Weights of a small segmentation model: activation gelu, batches of 64.
Rows from block 12 of a small segmentation model, named by matrix and row number. Rows with one number belong to one channel. Each number is 128 + 24 x the weight over its row's rms, rounded and kept within 0 to 255. All counts start at 0. Numbers have three digits each.
After each channel's rows are labels from the 100 images, of 14976, where the channel reaches its highest value: "colour at peak" is the nearest of a few named colours to the mean colour under the peak; "top examples" is what is common among them. Only what is clearly more common there than usual is listed. The data: simulated stained blood smears.
# c3: 3x3 conv (model.blocks.12.c3.weight, 256x256x3x3, each kernel summed), inputs 128-191
# c1: pointwise conv (model.blocks.12.c1.weight, 256x256x1x1), inputs 128-191

c3.209:128128121139121145103114133115091170108111107104142115100130102188138134103097085138123101094134094129145138103133152112113159121092115146137108154120128127090117173147155108141106127133133097
c1.209:111146077134118130118125137129125107125121132132137103170145116125136111074107111144137123110154136141182138152137139105143142124123109097118109166101163144139118051090139150135081125175161151
colour at peak: pink
top examples: crowded; target cells; discs

c3.137:162131107114092119134152135106122132130111164111100118153165146084132110123131110126118132165100124140095131094124140133139105081144116107131112085122107148101166122121114154112138144104077126
c1.137:126128103133043126152153158000103109125092145122140117164134127079122104146096109148124096118136127092135196113128141131162146132136117137102129139155142133147126114117136111129148112115093105
colour at peak: pink
top examples: crowded; target cells; discs

c3.28:103112077119133121099121097134128134090146162117126113126137130135099103087098117144070141103165116138109141156148150136201155153116110122117142127176135145121120133074129158168133107149109142
c1.28:129108192172148111150141134159125131047143143132143132075127118154144102126134090123110138108147119145109130128150114120155196137073166137133186141127120121143109173132125140121148126138135117
colour at peak: white
top examples: ovals

c3.117:101146109150135143123131114138147159116162141126141102139102140138159124093148139121149160090167110120091101104125127122045154136134154151143146153128133135146128132103109173097127052118110133
c1.117:116113136129136138111137098126127167146175119116124112103134125155069124105134118119119128115152113113113138117123134122148146122097169152208163141091111087115121150147139098127124062103106098
colour at peak: purple
top examples: platelets; round nucleus

c3.37:106103144104122144128122114149116132156123106126112114130143134166131140143121139149091142151123144132129113162111155136098124147093153139124133109113115137171137173161112136118098132179157149
c1.37:110136191143110145132075104141102143100113141114135166081122143168105129133134094139129130146153094125128114124099141131111153136145126133131162136122132124126126246168134132141120137155175135
colour at peak: grey
top examples: ovals

c3.69:117100145151132158135074102143165150107162114118160108123108089159135111121109111132135135162137117169149106154159171118117174138103104133130148110156134121138143137098131121140160109152131093
c1.69:131171128114161162140105074117104140116161141117137108170153138125153135103102128138140125116121129158100136168150141113130154121137148114133186107141127140159163127118149139131152116124160140
colour at peak: grey
top examples: lobed nucleus; band-shaped nucleus

c3.152:132100111146098150157102114135129134104107128155131116149099117119130122071066115121144078126090122118105133142140147124125115135096079129108124099134157123129112139152158138160109142080149147
c1.152:118140186107084151160120113141169137084144143123110159133146146107120150000099090102139099186096129109088152150152121131160092116126096119119112088123151114153154135117116152129119133111141142
colour at peak: purple
top examples: band-shaped nucleus; kidney-shaped nucleus

c3.231:138133153127121119234112129173116127123136112142088137113115141157173135147143103154145125135112105146145099133133136139149134090109097125130157124150110131106157132135116153149130151099134065
c1.231:124121080118122117085123148154097123165123148126142132138115125140150143148080123130155156132122132126150104123156174107138114116119129113119135101108119124109141088134091131139117170148107106
colour at peak: grey
top examples: kidney-shaped nucleus

c3.112:108136120153117109113123129111069133114130145100142124130157115140151133141191159109121093110118110122106153123148140188160125140152176136140122164170123130117092150104107139110093128135092134
c1.112:091142108118101113181114163097076148118094137139116122129172128107147125127212094136123126112153117120180130120140134115156143135143126156135158134153145112130099130112191132138105117136145099
colour at peak: purple
top examples: round nucleus

c3.155:154114121143143141159110108092096145170149097140074150103136109153160146112142092046121130144151167131172123134147108127162134095126125162151126136081123134126144121127092089106131229105134146
c1.155:105147161140153107157156124113106126149102143187091126104129136133139155096143143000101137128133098137154117108141133142129139120141141125125147138126164112132122121133119126152123176117113149
colour at peak: pink
top examples: platelets

c3.7:132101117164067121116114144146139184125152073112149144176112130151145097124110129146132139150100126148143141100113121109132163123098197147097162137130130133144137132139102177172117123137092149
c1.7:134088169158103121168098085128103150102147096124126139134117131101112141160111146116147129158133133129155149095123147127115132145154166103149134133105121120157155167160134164148160137136140131
colour at peak: pink
top examples: ovals

c3.193:070129155111134086169118136108070131143127103107129147142164135135127130170182155153153099152123120166129136105101116210130122078087126152135137103126148126140106151137082127117118103092135112
c1.193:139148123137128124159157136116096134124126103130142129121161129107175130135149131155105109128129143131145137107135107110143110103111125142120134127123118168112127139120175125129091125122143084
colour at peak: brown; purple
top examples: dark grains

c3.65:114117115131133148142140109149117105090148112152188113089134087150103150124129112141149155178115154138121142140121078111135165169148145138118120134140129135110154133085130127133145150136116150
c1.65:120125138098135123135144139141117113123124114123146101111173103133108123147136131133159117161125148123133127162101085108110131145127126139112106148126123154110144148129152121090096136122141130
colour at peak: grey
top examples: two lobes with orange grains

c3.247:102108122146137113114145116105056160151106145115115108125153117130124120134142117157119162123132139100163156138151140151116127115144120127135068137122122089171184151203133114118098122131146108
c1.247:102150111136155105200077176128054171131091149135150115122143112159132118130094088149112137120151105126132119119114125117163147143120158113130116112121108098118149131138144102133152120076123108
colour at peak: purple
top examples: round nucleus

c3.146:128124124149163139130129167156109113083131152163157105094143099117162105089073101148100118140126109118137124148166118118139107133100148135101125118153106110136158111124116155155117153158146105
c1.146:166121114131093108144078119138116131125150135148148122000134129070107148093124103150118104112139151109180108143137150146133156139142144118156095164138136129167138103125141130113118128147116126
colour at peak: grey
top examples: round nucleus

c3.151:140127152121129086117122090163129126139136156112096158140091143126070092155163132103131123098100145112109124112116108123117144137135092138145093113104107113128134123138140146113085093147109130
c1.151:156136106111116112128116088140129075119129132097096117158130122123100000087111122140092093143116192124161106166106159133065132119122088085133143128116130162130136126124143121107102164149125160
colour at peak: white
top examples: platelets

c3.77:114120151109139122140154177113110135158177143102138089130140115114073117131105164122130112109129103119159134150165146107122127196133114169126111183164129159164102145176112188121132101157138111
c1.77:143132162122128108114117151104124113142158141112163107115103154101119154110145129178142122098141112119138180163116139110100143119121106133130093129164119131123117163128115113125124091118150126
colour at peak: purple
top examples: round nucleus

c3.105:128098128085158160131139078140107184168150137144119140129133124091131150084160087133143094107130088134133167115108133147149148093109126102113142137129123117091126126152115118118115127146127135
c1.105:136124117080085094142120141144107098139114131188117107140138119107100108121117102142125073092123124111148168107097117119168155136125144089133136124126091134115132126131126138146088118096117141
colour at peak: purple
top examples: round nucleus; spiky cells

c3.51:147134111125184121137124166142145071128111120152111090107084151101118124159150109171141165145123132151107129102140163147142109105149107136130124166122113083117143112101167117114154158116149161
c1.51:131141081139103117132107103153138168166163129136111106126117155163136102134127111128103127102113125140120133158113130127154132119128161126113136131106112114095141082103156138088154129119145145
colour at peak: pink
top examples: crowded; small spheres; ovals

c3.52:149135149136122127190126115095162135107171129160170103100152148125116104132105106177142135103172114106150092091126128128088154131113134140133110107151136113136122129114100135127139126148098109
c1.52:120133134129111131138168114127160146116119104144104117107116093125143093124121088132135137131174114110144143122109130114122156088123138094130172113120097103139125139120123115115124141104132135
colour at peak: purple
top examples: round nucleus

c3.191:120114118138134141114172095133143077106128130121168176103154126120171128128155148094113110152146107112132144118131112154102103134146139183139129144184116161109106119104109123166092111133109065
c1.191:072111116109146139172132147135131103151136155151123134145140148129124143120141126136124136096159132127095146115135124144121149136165141136087116119132133145101120081144135163104124128132114000
colour at peak: purple
top examples: round nucleus

c3.210:121146105138121107104115134156157134167143141124141085125123107100146122174130154177132112135138111121154112128112113142134184133093114102127135129109105126130139117123110124133188138157175118
c1.210:109120140117143120147153120124130118114119133121132108120106116164136133169118128146118120130112132137121111137139108124128121119120094127114152126115103158131137125138117131157142130168118119
colour at peak: purple
top examples: round nucleus; ovals

c3.67:114133118127095161171134136118131127115140076138132161137125129127136119109062136174128072076183106096097151127130139113088141137138129191143098138126110125071126114142143094159122122131157114
c1.67:105071120106113161159147112115142142136119128136121115079164130099140115098113115099144106140168115110111130123111139111112110146103123125118150147116117098131148138148124128152118116112110135
colour at peak: purple; grey
top examples: round nucleus; spiky cells

c3.216:151125148134103132148156150122090125120147126121146108180093100121108129153127095115114116134122141154119128145135151148136125144122165152134148143164108146126144122135110151168120113171136114
c1.216:122134153078095114196120142114142143128106139119124133118118138119143121150152112140150140130143160168126139113161119138135151106095133118146165128131097128141156162107131125155129128129127127
colour at peak: purple; grey
top examples: round nucleus; two lobes with orange grains

c3.104:148118123111163135154138132123107141136138142147129155085116133109121109151198098129122135112130127107159162134115108138091112141118112124155142142131166096136092098086125113096162144108145102
c1.104:158148124124130110080142125146132122147124129146123119160120145150139129142148124140121119119142157122099158149143102118099111117141131154106109124152144125126114134147121127114122125078133127
colour at peak: purple
top examples: round nucleus

c3.253:026144151145112122106102105115137133077154143124110124086139129167210135095151104097120130070121146133143133149124117110185152149110149158227137147115131097132088101092121101126134096131143180
c1.253:088133110140124128115116105105142131131118126127135126122105143139172119115137126139128117098116121130138152134129124147137143178115112129105126107135099151132128101124151135120121128117130122
colour at peak: grey
top examples: platelets

c3.72:101125138124117097130129147140150149151131136130158111108104169142120130127161124119106142140161126119102136142132121139116097148115126115133148107147118148136154117136132150211116087134102119
c1.72:125145102122137125122124150139134139106112080141128117140122137130143135086119143099153150120167101120108159110148126120154123130104117130127151132127139159128110137102153102159118114148111136
colour at peak: grey
top examples: lobed nucleus

c3.85:116154123114116122112135144152101117115136125110096090130139120146141179123147151127131150154105140141150080135088140104095137151152128107102152136106142184121149111161132118126107124161127101
c1.85:141105165134164132121133122142112136173141168141093141092129144119106136125128115131166127134130115126164121099088108114111103136147099107109135113129121119122130187163118140130162118131104135
colour at peak: purple
top examples: round nucleus; kidney-shaped nucleus

c3.60:132151133108144118176166140123062128109142178122129114115117117119167120145136125147129126118166115141118141151104116084148107111109162159130169146130121174160180119145097166126130073124125156
c1.60:168121126150139120195153128122045139139148133165129109152152133147132109144138113134119121088132140118135147127133143133179140136129121140116122137124126124114136096123117115132090128122156103
colour at peak: purple
top examples: round nucleus; kidney-shaped nucleus

c3.187:120105159134144124134145125123174127152103134130146127091119100164095134109123132100109085122150128160130117064137136102134128105108113151100162141126132100096087144123160134131076126166117147
c1.187:110162131140129154142105116114112143119139126177156118127138124144119101160104146137124152109107140162109106115136110138123132124117139142127149142145127110124120146145122093143000134110135112
colour at peak: grey
top examples: band-shaped nucleus

c3.4:113154050108131154134140119121105134106128155163092164108123113124156146125170147136179117123103127102144144107120119127154112167140095173128127095124109131132148132146085134141156144138159172
c1.4:144155117115129139130119129152151158128098102175138127145096120146114142115165126128118094140129157152134109151131157108149094143129106139111142100117121154103139103113159147136113122135114126
colour at peak: purple; brown
top examples: dark grains

c3.228:165150123093090118142125127156110143147152113117111124152119108185113133143148132120147167135104114106150128140161147161146105150136115191133142167131128158113161146168181121134142099154126091
c1.228:122147173144146142145115121111120137121151121121132138143178129169133121146155158151084126165123133130147150121137147144154126115162147129152123146154126122122131121146140111135147101099109124
colour at peak: grey
top examples: dark grains

c3.88:130103110114106137157133160123136132098102123141114110091100131134091147133116127112107119135104092107098134108125133098127122136117131162127122162155144136120130135099144108137065132112124123
c1.88:127177125118126148093149152103132136112112140140125148127092099150124164112106128138136123121121099108135154107139144146122157101146140129111109163109150139119099129107140127108112133115116096
colour at peak: purple; grey
top examples: round nucleus

c3.126:118135164126091135145164149132136158102153156109153098153134133118116116178112134147162142112131120111106147142147131142156122184148133174133106158114146108102157109124141143160121121115107157
c1.126:108152124079146128127124125146090144098122151110127122137125138116138093154126142125149151122126129138100113143134112144151142117108127216119114095114160108151158145089118146104118094152157126
colour at peak: grey
top examples: band-shaped nucleus

c3.212:137167124108112143124145144128155191174140117112066130133119111145111142143102117075127123128130151100117157134148192124143112143137104150119112153108105130164123108102132145125136163152117179
c1.212:128139134107131126129161169094154136111153144103091116109111119114129150160101109152135130138106171072099131181141161110107130136128130157147106136129140127122124127103123164113101160127116157
colour at peak: grey
top examples: dark grains

c3.192:084145119111127118120136140124146146150147114133131158124119155130161141138105197101128153110107150138104173134138102119136120150092130191147113112155154170110104100168148142167140132107135179
c1.192:098157120126147111163126177151121141157112108146134146125112140134139116127148179106112109108148109126144148124145137109141125127112123145139175128119160122145134144134128153121114134116109140
colour at peak: grey
top examples: band-shaped nucleus

c3.171:116143111137170121142152119125140105172126146125077111137118148124133133101170085111106149113156151115148113170142109119153058127070148133126151121138157122164158116103116116088156117148133132
c1.171:096110176108110122126135098124115096112152139104133123122111159036145111118140120094141144111124166133152170140149135143140125125009157136123130114131144112177155140140123138178176113122129149
colour at peak: pink
top examples: ovals

c3.185:101145146152101101119118108176098163103125110135092126108110103128124127088114115149125084115117129145129120099149135095130156184144109144125140151155066144113109124166103109162122158120110147
c1.185:150116138114136125141116143128122143101151107135122134110144138170164132112125092109114138109144120112129060129106106109148127142148160141172143143160131145136125134143141000116143102131106142
colour at peak: pink
top examples: platelets

c3.157:090141127143123128136107168109126146119130122126110143111125116147203147157176112082134095115143111144111128107090096116081098151129131168130093126139101148177137139117124124132143081164110127
c1.157:121165104131125133188109118134128132135158138126134127118112119129160168129131114103146016117129126164075130124127129136201138134115130130112114160127125087160113128137135125111163079164108110
colour at peak: grey
top examples: dark grains

c3.61:104148150088146134122120147162154122102108130159138140116146105140094174155107074136129104093135112118114110137147141141102106165157140121124122158113132105150123144088124097167168131157129118
c1.61:109104171133129137112144123179120140113130142167125126101143141179106162114147112149127090138134110115090147114099101109119111124122127127131118136140120155134146146067118144098114135124095149
colour at peak: white
top examples: crowded; ovals

c3.203:091127153100126121176131158121126172091134115153149140094112102123129132158147109128132123099150122125134104137128147131111129162139157133144104102109127119169148135128022129133141135133118112
c1.203:123120133140135138202123111118102130131155102155177130136149130122134143164165114149143122137108146148163100117128136099142120119131130136145102129105154098131156133115071133144153122121165132
colour at peak: purple; grey
top examples: dark grains; two lobes with orange grains

c3.198:143134102130130130143095129114102072084120134140134121115170086129092088165175162118136152083100137140127126124092080138151142108120115112129080169107114123144157124123153147139149135112091137
c1.198:142126130094136134168119153102133103136081109207144124157134114159129098149138154087137164138128152139127118110122131129132138131130109107116125174145163126103131103114145112118118105156124126
colour at peak: purple
top examples: kidney-shaped nucleus; round nucleus

c3.36:133142132115093102142101166141123125088132128132115128143144079158124142154185130144120115098126142124150146155112116103107139121177133161125125155149129163137154082135093160166109085104101100
c1.36:113157064058118091092171145101132107146113123136126113147105103076140145109155147108110106108130133148095119123123104135133092135126099123103101141133132130116144077117106117121120115151120111
colour at peak: purple
top examples: kidney-shaped nucleus

c3.235:091108146134084107142145086070092126125140134125102116116133113134153130108178150138109151128109114123138127108142121092125118102136126096173152115162131056139108148109131165068128145084106111
c1.235:119106123144103126119120129120128133096154095118121148137090116136129103135132124142098130103110133120129152136129142133129105139121138118136167147131126120132119124134148127128121135107169121
colour at peak: white
top examples: platelets

c3.34:067142083164132132141142144160111107106127147145108103130137153116127137101118137132158149154070112140162120148098129166107133064128113142146129091057128114131150125170135128111121114118138119
c1.34:090138131145124127145138117133128135131125125128119125127112134139097080127132136119141148112111134142129133122121130142097125127135112164138119120157134127151131134112142168136117113130130145
colour at peak: grey; purple
top examples: platelets; round nucleus

c3.70:149113111139113138117142085101133143105127109172132145111151147147125101126143141124133173089126121111154159092116120121132143129114133107113111149101120105133164118147111134081114111111078090
c1.70:160118112129154132110108124124128142132109084174106142128176111149113171155098160140126141122148137100133120121151121123115113144144135097125150140118142106140116121122110088138100130128116093
colour at peak: pink
top examples: crowded

c3.156:125165143106113115125110069110090146154141151133131102150137154075120141079115138141108139173116162108122140054129123186152143116150133102130169126144144155141182151130159124130159123130119102
c1.156:123163120131145138133163118108132170124119133119106112144112116153103116118122134148005081133139171123158144138094124133176118129124143131130139121132096144138181137145140117107152112106153118
colour at peak: grey; purple
top examples: round nucleus

c3.227:165136113118132131161147180114153112110126108157109116123151077106104129126121108110108100130109131112151140118128105130050118125119182131147107118085128115120110104066108131163081134147157090
c1.227:088149135089122126160120139106135147144106156122116118161155126095100148125153108114111139126117140107159173113127125143102136132126161121127114124108119100105129119138110124148126160106114109
colour at peak: purple
top examples: round nucleus

c3.139:103103100145088132123111113131133098166121111144122152126123122161139147120075148147118127110104134154112102146136137136124152098147082109132139136123152114169124129131142149119142138093098136
c1.139:172090116124133117087110100101096000105116123105104130111141169177129150101108158129142108126109122135114127099125137109116135111105109115148191117099095114114106155170138126115119121112116158
colour at peak: white
top examples: ovals

c3.9:118167145135132151181138135072116136118111148159113131109124113093146109151086137164119116177134134145134097119128160161124137132139134136126107131106124116138157133127187110120161139139120150
c1.9:136156142153123110152139127096131120130142155136147127144126118118133124131154119125105130143128149125142094105135107093140129141127160137148140125117136134126149123120149099124141144124120116
colour at peak: purple; brown
top examples: dark grains

c3.163:101131093135126101107100142110125120132137120114139130159085155114136112146130149132105108075120141112140041117146141119144135126100112190108154151123118151094113106120117111128150117095190090
c1.163:118129160125144111133140135111106136056142115094131118109130148151137136108088136131116139100157120120137000140135113155146117151135114102117164145141148119116104154131137110131118119097166122
colour at peak: purple
top examples: round nucleus

c3.251:111156117115122103154131142109134082164116168122095100168132171081156118163133102138091138136112197123121145133112122148144103065131129145136064169150154134151132069161139150144132127127140113
c1.251:133140127142137135113102134127130165138140131152151117107105160151150105173113115140066134139156135130141110148116111124158130118105151141127104159159129098151133147125121109085093115088084155
colour at peak: pink
top examples: crowded; spiky cells

c3.110:100101113151060115121095098112131135143128191136134123113133144163124128129119110150120162123130099107131157155108128107145126128133126110112126140160161146127102189151121145155168081112116124
c1.110:141135080149131122105097132112124155161162154156119128126158155133148139106124128143102130139150125109123158169137112121144102133097129135097183122144141089156126105116116130131116120120190136
colour at peak: pink
top examples: crowded; discs; target cells

c3.199:121109146153126140147117096149104132147142119133111114137143127160128123156087115095077128118164098138132111153135142151123146144080093121128132128119123137098110170153160133161137100131141127
c1.199:145115246195152128124078135178086151132164131128130125105161137137152146140108094098126113115101096139116107165122111126108142111135136139155134134113119135139131188124128142124132101114151118
colour at peak: white
top examples: ovals

c3.124:131131101141142128128094122143130128146154113103174110121150094133146116097137138155117118118155123127166159163156163137171122137147122129078125092203115172102139162104121151156165164171127104
c1.124:110132086121112129121144102086136142147144146147124135146176141101129135131149117121119124117125175076146123151124091115189119144086138134107133075151126152107124113099142097111128176135158128
colour at peak: pink
top examples: small spheres; ovals

c3.154:129116154123097147136098094115110186141141126136115122121123156152095135145137028143125081149101119109119164107148103133112164126117153162146109129119082118123151137123128119112121158121106118
c1.154:122110115114164104141149108115120162138127142152111117143143126168101138096141000134135116139088133127122133126139131130141158128108137149135120121135137163137139136131119133131130116134111156
colour at peak: white
top examples: ovals